config = dict(
    encoder_arch='densenet',
    dataset='close-ups of made-up surfaces with and without defects',
    crop_scale_min=0.8,
    translate=0.06,
    encoder_kernel_size=3,
    text_encoder_causal=False,
    text_encoder_width=128,
    text_encoder_norm_position='pre',
    text_encoder_mlp_ratio=3,
    text_encoder_head_dim=32,
    text_encoder_inner_norm=False,
    residual_init='scaled_by_depth',
    lr=0.0029,
    steps=2300,
    final_lr_fraction=0.1,
)
Rows from block 20 of the image encoder of a small contrastive image-text model, named by matrix and row number. Rows with one number belong to one channel. Each number is 128 + 32 x the weight over its row's rms, rounded and kept within 0 to 255. All counts start at 0. Numbers have three digits each.
Before each channel's rows are labels from the 100 images, of 14976, where the channel reaches its highest value: "responds to" is what is common among them. Only what is clearly more common there than usual is listed. The data: close-ups of made-up surfaces with and without defects. In brackets: how many of the 100.
# conv1: bottleneck pointwise conv (encoder.blocks.22.conv1.weight, 128x256x1x1), inputs 0-127
# conv2: growth 3x3 conv (encoder.blocks.22.conv2.weight, 32x128x3x3, transposed, each kernel summed), outputs 0-31

responds to: hole (64); tiles (40); brushed metal (31)
conv1.91:145116095115168141137108128137100089060092055093138167101070107089163195138134129116157128123136112093158127074122121238085133124130134078143122098087133092066102156145088142088162136107060100150077095044098126106106107095104154128156114096141102107127181124133087101142123092088097109103104109083111070197136179058159170085126146105112143111141136145131108118105137164092146080117126
conv2.91:147119115122112194170106126156163094126133115182061121126131097149132143138090189160077081087126

responds to: carpet (100)
conv1.10:124131127169124135160083089137186133122175113112095136141144114171149088129150135183121142142117127117138214132199140085115147116186121163148108156101156137129171049107078097121153082092180173106124102169109097148103147082171170107141147131139184079126130146110146183074085107133125124181151115122134130141118066174123117114141149151126143170167162172103098165090136122064105136145141
conv2.10:098131116094189136105156103134125101119076112105174118141150135084121094059117103108133036130121

responds to: crack (82); brushed metal (35); tiles (29)
conv1.117:154048046056165138153115141091083033098101074122169154114053106143132187137090145144134142108139113094112098105124141173139102088056156143176135139088145154083076159206122120070166111110048088162142111095129142109142091185103144110139096084126121140113134082077092099117139162081090118131134108094133062165121104109123180153119113131149125084126122129132122124098133177088119132102171
conv2.117:156127145166124155206116142114171075150123093140128159140127114165169157124114181145044132106108

responds to: stain (99); tiles (33)
conv1.15:115171119119140115107109103122082109143141157087130162118113109159140165209154119158196103078185105097090133116108085157112177097074122089100158134100211131150105129148058112114192106097118101134126065101106101088131077103123145068166107150128167162093137096138112117145139140179093147133118196067083083229130101162179156140104095109086105127125209130122138134103120110071140116139120
conv2.15:151145127110106144138110157151118149162136122182131126157141149108144143156156182111058100022142

responds to: brushed metal (36); leather (29)
conv1.31:118132134146090124126124121097133130130118121147125086113141113118114090130154134106020079101108052115102066133104117091149144127139118164164084125121069101141119164143191060160069156133200102114155154186107103146125103115136083124051112119168097068138057117145152093101096109142150159140120068152142165141113139139119101121181121118131140141137151082092130181103108121126116140139032
conv2.31:128128099114105182160117126180142113105137083153124143125071137148144133106088134147029151067126

responds to: smear (78); wire mesh (31); circuit traces (30)
conv1.126:066094126105109165086172213212109111120095100139129165091147137142143124099153138144093146131138069164092098112149168108122069094097135197161039193127096148104122169175131111089138109151093106126130115115118107172118191179121123122128194071118105091085115150149130105129161137114124127108136090164162094030090090084120117125153132119120092176108133111163152105140088131129128087110081
conv2.126:116129077135113098165044115131140151139061142119070108168125109106170135133108067151109132088126

responds to: dent (100); wood (33); brushed metal (28)
conv1.94:076102099167102169103157082177122073085133088085158177117088117125226184100152126102121127110071122134131095115140139162121071111119136117177129086111108132114075154148078096093107120096095117177100115089091141108120101097127136129153133100160134138095116136164128085086173103117087096117096122128096081102169140091133105125143121130143179078161133098136119142122110159120101123148122
conv2.94:156110087169128215167094090096189111075137122127113125098111120159127126140099106173128082115104

responds to: stain (100); brushed metal (28)
conv1.93:097067121081174092141094132123075097113097092093131105090108144103118122130155081165160118160118137111157132127111129087084132128134107090109161096099214106104144151138076156091179092096096143066105095075138085131168056092080097152100056054072145117129186136173104147149197127111128093104145127052108135115103106127135164128067122107134102100116160162086143067078165132120179101131177
conv2.93:109112101084052136103083100102124078126126109157116166148155119095099132115108089127092091047126

responds to: stain (100)
conv1.127:143139133128134118087090142168134143166146156135101082119124113175146128132166109133184129189139164142119203126165094147076173139171144101076171196111194161155083116161077164077181104092104138119180090145126108115131114091111099123155097129094198130096151102157121133115145179150120133171139163126109125096130092124148142078131157111070114186090134166097102136094179068111064100169087
conv2.127:094108135078187107083180106114076127130084094126143129172179135077116135108111133107121073099158

responds to: scratch (61); wood (42); bright spot (39)
conv1.45:100137097089174112155096164122114109099089113064110094113083083135108108139120098148158110094127140093164148114119148131076152115105124143132146130066158097105128083143115179114185130094084147102115104096078128150098161119166124114130040092077102085124178166149100116118196163089145098091105165075068058150074123156132136084058119188094025121166156179143097065149218074156185133121136
conv2.45:100106106101147094047089140157095125152139112149116155136133158073128121181124143101091107067182

responds to: carpet (100)
conv1.57:105111140143136179133092065160128140095153130123100129153101144149120122125131133154107129103113125136099250138178156101133124161197147131130066137086105160104136081098157137145152083132163149123097107172104109161071135177134167111116120137131243156134073130122143187045133144103135142163088162096122146135138070143168136093111112091146126209129166104109123102035115134071105134141097
conv2.57:116126113114255123106164119126122121123110121106161109131164128098121118069123098129135079172112

responds to: bright spot (63); circuit traces (39); dent (37)
conv1.0:130155105137133131139082111136141087093106115124142155121161116104138161079126178150116150112128160137152158136141164125093098119194144107138154115091111115137099157129111171100070072097130120183073098112145057099163139087134122148124076110177135133135104170209102098054196062088128162132152133087133092060131092146126100150125149172130135176081090169162125135086187121128131082101143
conv2.0:110083096116140163092090085149175123089113109114084134108159103099113154062092120141098071085154

responds to: specks (88); brushed metal (31); stone (28)
conv1.2:153079077081156132151119110104114128117145104129156144133100158121072154099081087141156104153163162112102125134111156194134108118109131092133114089105173114113101082130072177123135065125095165124138129084113112108102105113121182110169109170067112149065153106160126182133130108101102138100064127175066098176143159111143226086177107067113149085102139184095100104104139153166136131101161
conv2.2:135159128179159108123107168100114123146089153101163137137157149079139143100136109137073026105159

responds to: leather (100)
conv1.78:162095160088107129127133116112145117151075167166102109138083122110195109167100092179144093134171124167177104167154072110118136108134129188118130169130141075107125104066116135102102160094142163112162159135066154102113154049137143111121082148176183157049066101131158151121091211117105111173120191149090136124106056120153104186154163088126149116145072155128132105095133105103072096163194
conv2.78:136111100127120045101102136165031124137111151075142109136108139117113104081136119095145135082102

responds to: bright spot (94); circuit traces (31)
conv1.25:122072105107175110109140193141141116127091107118164081079141109146100116147192093156118103135135143148156136132095189077076149117121118157143098184093135108106098106132095145100154115133100114071164164164113080098171175162123079116102123117090132095147120137145092101147195164080164105152149125117134128081108114209105135110108105243069104113138131162096166104134159073171147162128097
conv2.25:118101100109127090103081110116122102115110108151090139120142110102115154187094110081069135030130

responds to: stain (100)
conv1.111:178075134093162120144131137113087093103127132080128104103043096120111130140107136129153103128152116077143136075128099126103142139148107101081126129086179116177139190142074165131158092084115181104085136072081106115112096048113140162208156100062109166060156103146079095161164139141098131105091121107133094152091121130118186140080102075080074103108170170104121113062157141079126133126173
conv2.111:135196161127132090116133172093104113154099171146191130147150184110110116121128153160066115070127

responds to: hole (81); tiles (41); brushed metal (32)
conv1.21:136142132128104140155136111129116142149176113147097152174178196135114101147109153127097141102140069159126083170106096107112103150154138156165097111154101117138148146083151077146129127127199105132146127168127105133154112131147112144086159091138104123167070130155141103192153163113172125126141087151139177139104167087124086131148208110187187208102079131129085136135151129148157161145040
conv2.21:106112087100068129156114127163118081151131109087140112098103149092131142131140121117076076037096

responds to: carpet (99)
conv1.77:093092132084126109097109070095140111108146166086100116121134094108084079133178101123155111090131168131114215157150100151117136129170093117076165155102092087119083077116106174173121146159143154129161140093116074134077161125140093063138070138110174099133116151131174197092067131118103105151097188094130105101067132130099101178096140094103094185065190143104147107163143108143123181113087
conv2.77:106123102130216145081176078110156149113091114126120141135167099118098113180108146108137072150171

responds to: dent (100); wood (34)
conv1.35:143115110135179184094156118163112089111137095051187141096086098142169153101137168119097150083131146061131065086115141176137053127133164120137126114136055143128050169159116069085108074159114126163097095095106150111103077136093125138161136078151101146137118101155089100087112093137117093137129091141126050114145094106121105133114129115138225109143100095173065105122134184113140132115148
conv2.35:134126099153127206177114114088225123084122100145108131113097119169130121146101115139129071113121

responds to: leather (55); tiles (45); scratch (41)
conv1.26:087091141096142139131083082184112137111121108150115125147141139107142070102114153124140146113109147118171155128175128141127178152196144131144185147100148120090146161135152116102123092047092129144174159102071126110189207182129143093114032180125149097093121152174141206124110181176114092129080135165104122167112056159099097133118155160138100173141115198142134099046149118070112078136173
conv2.26:091096114082150105061153114128085121117103155115144146124144123053104126036117132098114158152126

responds to: stain (100); tiles (29)
conv1.8:112169112109129084164141092114118118129112174114098160103100189150142181197136106152159075094225111121074148098146137134103188130101146063138150128099248118124139187097106104115198095091132144107124145091067114096120095100132080093169111121143138109102199133124106104133161132125139150155123172094119089138121142143162114134121118106122109137137127153163129097120148094085114148181118
conv2.8:107137097085067151119130137132122127119129108167156136147128126068147128143149141083065102028145

responds to: dent (100); wood (42)
conv1.9:144108142229132125156112133186132116077105078114180113109092141183145148132173114116087107092130105097085076111079141138106071089079124092094143063123069124105114187105081123110051118089116050159079132152108085066139073132127134153131110117123113088075114103137098109155160062073082104120132087140133121167142126077114047127133104121076173171124169082121135125084116109088134099121068
conv2.9:144103087142110176145097124118203094082155103127075133110122117150082128114110122144100071070087

responds to: bright spot (75); circuit traces (40)
conv1.114:083121091093067111114107155152114068093101063078133125077067091091129110039128146137127175097058157077170122101125142158104102121126137096176069117134090144095098113182130165077123105089094092120097111063129151136140140098105158119128101071160140173128167166197097105085177074135108124106110113075142113082095101090167086127136140170138144100137087141121063130117146114126125076112140
conv2.114:174101078161154131151064081150171147113140144118085138094132097154147175123091124187140095088148

responds to: scratch (68); wire mesh (37)
conv1.49:117185104099131084101113080180112177165119108131074132166096131100114120106180058135161115156113173144123097171116105113144095128170069085077157105127135088124130155100145149104149147123105164096112078063074100135105159104085078085137098142081126090103116169154115131066115118105129105189112154130110131104044113152137150127122140113095126143100149209136159128080137114123135150133127
conv2.49:112110105127134128048055099126147144110081140105087148168135109100103064108110145083114085104127

responds to: crack (48); dent (37)
conv1.20:087105086148134151223086076161131096088099093104204095085136099151182067145114140120054047067155122086089120089121121127158096095131101100122121128099124097099094145095141096120085106130110105078069142206107111116123079152165086169138071109132124092062082117166098133069163108112146142133098092162145115148122122093097110130117154115118149188158156111072163115064092085083153163131085
conv2.20:136130124097112169142136139131132077098161089152127146094111132140091131017103107135059154127106

responds to: specks (100); carpet (27)
conv1.53:164128133119108148112118064030105173144114170173103116123124135133098117103051115116143133102130080159123149134093101179131070147128091125099151081094155120175113090132121113111137102115179179134142120114103156077111114100148126068164148142113160148125160040107097132120095161125141123140151116151114162102122127162091149147107137099123091054131141129088129140112113119109088123138202
conv2.53:147186133183152086126130159148111179184117167118160138123098156122120151174154149155113064092166

responds to: smear (100); wire mesh (47)
conv1.80:141186110152079147108137131089154124178139168122128121138146126159147113137115172162155133153118100154124110122118079080147144128201149103101111128172116134112137170135150057173119185175154140084109150161163174166124113178191130110097173102122051088178091149131135107134091097131155142194136133146119170107164119126129060078155149139097109182097120060129120146161152109156105144148074
conv2.80:106139097134026135134133133163155133152104115116140139144020126088112116149126129101120131087132

responds to: woven cloth (73)
conv1.55:123104158141144060074129089087177149117146149160090100116144114062103124096056065127126055096179148156116122179116110135126130146141137118092142104161171142167133101173090115125156137118117153102091135093101106107144141099070149123181125133113148148130143000088133150093071129082121162127136119093148110118123129122104158115077112101085084122133156133103156090130096136093103113098151
conv2.55:164186137160161116128131150123136141154117160117177108141114153139130123181144120141107019071143

responds to: woven cloth (97)
conv1.120:153101165122138098084108071129128135145089156180100073162149130088161117131065160136109087156146040097120110171089105130152142111125134104095123078103131145164156133127079048149118079054184123140131132140128116101186072061157111111149166140124077110128138049122153113127096068128129122152078121126115135158134172129123115073144153080095138061154109082071151126076136112126127134135125
conv2.120:141129130152128129123112143192145111135132112060138135137113145138141137112106094121068057029143

responds to: woven cloth (100)
conv1.76:141093148124082142084136061161119150158131132152088111135169141102106146148084113155130081135154093110130080109059142115131147134140130104064123152120134124162134157178138000151111146103125067082137118117146096100165051101175148112107181184108094109151140084117097121154123103147144124148144094112114151114135154200121093134160171104134116106113133146101097103147071105192122153146150
conv2.76:131145117141061129118135142203129110138115135099151129094093146105148132112121101148075072036142

responds to: crack (100)
conv1.97:155075070089159129105114109102059082109096100087114159094073130120092129106066137113153099133134148058131131103107106171105073110091098166192154134066121118081106112181116138078185116100045112145113080071151121121097116136102174130142082121121120152142135115119074092114094112152112135103104058114121049147171085098110175096148129128125126052088106136116159142159096145053144116132151
conv2.97:170161172185154165180143146136153109186137113144140155135126141142134141132104164178109058081162

responds to: bright spot (100); leather (32); circuit traces (27)
conv1.102:086097084120192064138087167101099060124064095120148128111113092155127099142144111172140129114160171067109138160145138067106121126149131100085106105124134100098128121099077142111156103104049142092085105122096029120143117125115103131124074104109112068145133166167112129158183111117137111124139127078095111199096109161134137112079113198107069122144123142131090065116152081096176143095113
conv2.102:079119113080134102076062134155121102114107102129058143136136115082115107146110127081116116053112

responds to: woven cloth (70); tiles (30)
conv1.13:195124129116089144069137075121114136107152178174076125144177160107133118132144124112157086150154055170086060173110113145118106144171155138137135144117096149146144121128100047186148105108145180114207084109129096096150111109172111140076163205131098161108125068127138121159102051113137093125121113116143149120143154143106139113175141110142149100145111090042109111147092118129114130131116
conv2.13:150171114152097122118111147178132147158126153103153169119115134104163150168158128115066071037131

responds to: bright spot (100); circuit traces (46); leather (33)
conv1.103:051110112112127094112082174126110098065097078139113143103104132133070116172113099119184150049086196114175099139139121117170139122149147129098111131082125119089083137133158146106115121078095116109123160133123073111168132163160128137139115115129142104156150197175150118134181129126132117135147112051107071144072109124105081152059068207114101092122119162142118091068152115107174106126088
conv2.103:097114100097140087046082115145131135096092106121091138112126126053109143094114124102097181154090

responds to: hole (82); tiles (39); brushed metal (28)
conv1.23:071148113159128131228094161171126103108086146115211121117123139166113151141135150138100106102102134064132071133135163139149144098120134122094098105097091110101089181110122151122074088155103111099096119190162130138126147108112117208146120070185105141146089160147121087108167149105127147139131105122144108152124110058123066139132098144132170238157169060111159128067102087118157135125000
conv2.23:177101106173125161170076122128183086071140112101068122114133110164093165118110127169108121100099

responds to: stone (97)
conv1.96:085110181075152127132181120156125090126098129171140167151145175120144152137074161176106141157175090139078049141100134142163093168118113123131122108147219135138157169136164084161122165114127119114114119092167079088132110200146129130136168071175071093133161100160080126138115075082163117116185078112166146126088185103105088169097090153136105105137116158105104109105132144156106176168154
conv2.96:115135128085103085100179119115124092114079121083174114130123123078097120040116082108110159156110

responds to: smear (100); wire mesh (41)
conv1.69:093149112126144112073169157110064110135182137151077080152097139166132113135122156145109122160129074118099079130093148072156102126147147168102077124150155090201097110112167093106125155163105099132131140109124113213182159151178097123060161164137084130127170095112160168136112177155127148113134123159125156071095138131162118111137105117131129132116129149081122146184105061133107165128114
conv2.69:115141088155027123136125134121122122121068123104148121156026149095104133161115120122129128131146

responds to: crack (100)
conv1.43:193063114114106153115111110094149130140124170139131117159129127100172168148003094119132113134177096151110059134119102166120127128165144149097151066132137073133098060155101126105137124078122092129091150119131133079161070092111163121131121128096109159100165084118085104132101110091116159186140051178132158130150148139083146147085154085093166107131122153101138147083101124147100157135127
conv2.43:152129156133107139136184143130132118147135105125168136154181178109098117065110123133080056055138

responds to: hole (65); smear (34)
conv1.88:022146158124126171150101189113146131129130151125161129130125119113097094118114142141085139127130060158087124104136157132124143137109129205138095149144091159154141150134134096171068102173150087113130100151106097179099139137144122131122110141184070152114068112084130096132106109136151121100104051129138144073148119085167080124215123131116141147082130071133146146145060095093127175138075
conv2.88:150139079103160120176048134139123078122104106134081111155122119162201158136143096124116121072131

responds to: stain (100); tiles (29)
conv1.116:138082097103176085146135150178128121128145150146201121141134095137183090180153128186199113152148075094120139105155195092098157117181167129079137118086179099134144194073113158122185088111137133069089103108105132150153141111158064154126139128081096110082140133142124099159182144073131087152091190115113092222112145103137099097111106162059069059162163168126108098081092141133105127123113
conv2.116:101129122088112143128115146115142090120110087149105134123123132106123094148115121062070108010117

responds to: smear (100); wire mesh (45)
conv1.115:145133175155090130088184063120097180156167189151103159131143118189124111171106200122084115142139069155129090162115096060153143157085139152173121113134113183139153161078123095147095154177175129133186111159086098197178123133124110142072142162153112084135105105143166108156096139157168172110161087179165142081097101105128075149196188084144117148091136095120156175167129094180131159142084
conv2.115:073149091116049144152104161137124107150113105136135147156071143100144114198130132101103134069165

responds to: dent (100); wood (35); brushed metal (28)
conv1.24:073140089092127151083145149142105145107069065114050118105077139087142120109142089095080087067124110126164061123118157111129123101098142099110095133127115176089140139120157094115136091094120070097093142072117176104149081147167129120167104124142077122123098128133128157093140118164127138077133079117092127120131105061149073137097069158134166095145108102081127124152123114117143107131102
conv2.24:159121098151095099160138115123195103098119132099128141089053120154148164094114091144104183184099

responds to: dent (83); brushed metal (31)
conv1.98:106132100164178134108124134166105089063092079099181116076079086228175144147137162147163201114146161076114106099100111133123125089084110067124099137112086102072104159154116153082152071125101066150091081119152083117101131145125114133170075061164116140147143149146061100120197086098112081123126135122105068162148143070137153095076098141122108147163121147145112112092155132120140111147126
conv2.98:155095092133130174163061121135181087074171132141069129136132093169109140103099139142088120087114

responds to: woven cloth (100)
conv1.68:190108123094082147100125071108078132134124179155076110139109133103116096139034122174140084149187066161096063167055141167149094141146117123086136116108116098154131094122108093149142086104163117111145112098138120086179093092219098113087158151149075100183123086118113105101129124162151140184146064146134159135151195163129125112131166087160146087127134120074140128149082093177110162147137
conv2.68:143135118162121124110149123185155142125109127084156151138101142116137112100124101135055058032143

responds to: bright spot (100); circuit traces (52); leather (30)
conv1.101:085106108119086077123086175118183135166167129168126163121187140113047085166135144193153086132146126133151168140137142066092159125117160165102136135125111134107119158116121147118114087106139103099132134172127077152127143086151090191106075162155135100115160186187123088049115060133192112138125130120156157141124113195108048183113127221153140158132148104135139121059147101080156120152063
conv2.101:113113096093137111094110118139117112128086103066098127131175119075124154113101087106114067042115

responds to: dent (98); brushed metal (36)
conv1.56:134202104130156190113142104149132065135117093141138118088094118091209149110155154141155145124126098090106108068087112167139102152094165057113097116058114114130125181169129112054114082107112114173098120094123174111087081129146193138140118085160172104120093163162061116105146085107121084158099164099099107163146127109117084113128096146144149113118098105132079108126086175130139090128054
conv2.56:160088063163118167169088109113188137092131142157091104134121085161101111142093126160111084082107

responds to: woven cloth (100)
conv1.86:141123155095157114105181068078139137111128136141069127117155092115062110136090082125131055145153168137138144136091086109153159148127080084097145093104103105163126049115094120109166064077137108101101086133117117117170139077109119129136127151104149094149155091099150154162145088133124147123087104106180131087117152097126210158102155152087102149101100185098129122078086112140066176141169
conv2.86:145142129153165128122129108123141151125128118120131153147148150138123117141100130144066000056144

responds to: carpet (69); dent (44)
conv1.6:108120089165128125144120169152199099103175132168136080145179109116104137089191110118134154137117150154114237114154137109083113112169134137146094176089115148143135100056070112115139057052163158150114100141102119180141145074166162128099116146107224112104118134123125148075151074122159114122110145083125129156129082092157113152124127133097090148143149119121122160075163084061096139158113
conv2.6:098128107143241122104146118140128108122120113110128118125176127082114113117108116119122027140112

responds to: wire mesh (53); tiles (47)
conv1.105:162132150106071145098142071070139155156134213167100098146202140127053129145119150136087084116121095137099102149157149087122135143122100117121076124132152153183125080172128053126108137108171133119123098142094055122167104126201138128085173186111046130107082067128133095138103093109137141154098152114117167165155155164094102118156161080103139097147161117104147136112096133110096136151066
conv2.105:117152109125060185154131145179187137132115139108137121126089127134157112178118114182111079068159

responds to: hole (79); tiles (39); brushed metal (29)
conv1.32:114161155202117112223165175177117110107075142173178151133066155119120119104175164080124139124114121148167111166114161036166151146165113129120073152135136119137130116082125131155115085120139133118135166176139136111170159091141149189082113122166152113168127176147087144127166181125106136092111119127155130133084114061194072140153118161122165221177121132114177146134133116163128121153063
conv2.32:194144108181123099156080149130156153083119185081120095077147112155085185141131118147126121111107

responds to: carpet (100)
conv1.41:105095100181124056144121110148156146092139153090141121083098110135120111122116145104134139085161122103114158120132123091146047121175161104143064162086118110131121118048087156111140096117134116075095146158132166166086146097090096132108127165129191130068105106069135164127106152137106184107111106122125207102127099134083086096112143094127131161132131114103090159108145125077066154120075
conv2.41:142121112102230134091122144176090131105131109065097119121140082186088146132097131132155130148144

responds to: dent (64); bright spot (29)
conv1.19:099130108154180099113020133105153153125149128114187089147166091148122099177171150141197075121135140144111202177136144105080123142105162093142096136058145106122132133113110156119143085051130110106167097149075056103137124093116077102135074141147161098096139130133116123062172101124110135136076140066132116190081056111137096061083148110090107138101173103119111100099180123063132146144076
conv2.19:103099092114215127089108116134140096133121082123098138140144120100112104103126126078090045092099

responds to: smear (97); wire mesh (34); circuit traces (30)
conv1.125:089162165089081198121111153156147177130170120129112130118201124139101125162078145155090135151119117164085035142111192089160114149137113190152111135156094165129146152140166075110099108173153112118144115140119163138130153143193151103135184141151083137130038122099152125189065086166138096142145092160177147114142127110164102122176127096119116112108107112158135168107104123152141134154107
conv2.125:138139144154099116170084159168108111178111132119121119157095128131202138092147127134088131032103

responds to: hole (80); tiles (30); brushed metal (27)
conv1.39:162121117131113137137100154195140056085142068047168132089063091126168152134117137154149136091147120089109140090112121164140111165125151114159137133097146144092153194139092175116137107101095106174081143120128136092151084146116180166160106118157105121124104137185066122084160086091118088112163135082112075145161110047194138149174072137088144115142138098146124146129099164098160083110091
conv2.39:163115092122118174190097115081169129109096115119094081141139098152128138089081147158107091056143

responds to: hole (79); tiles (39); brushed metal (32)
conv1.59:139154098203151114195112182174110139148109105109192123088074137125136126111116190097116169066092129113150091101092175066110159096162143141109128183114127088117138154110112137128087114141138089134102147151153175084114162145126128190124116093137163122132106193140127143160187086106121156095113131131168127133100160143116074175163093158099168224226124088147126149118160121123169103114101
conv2.59:162120089181112107167058136128143146088129166115078130073129098135098179171118107156097146085129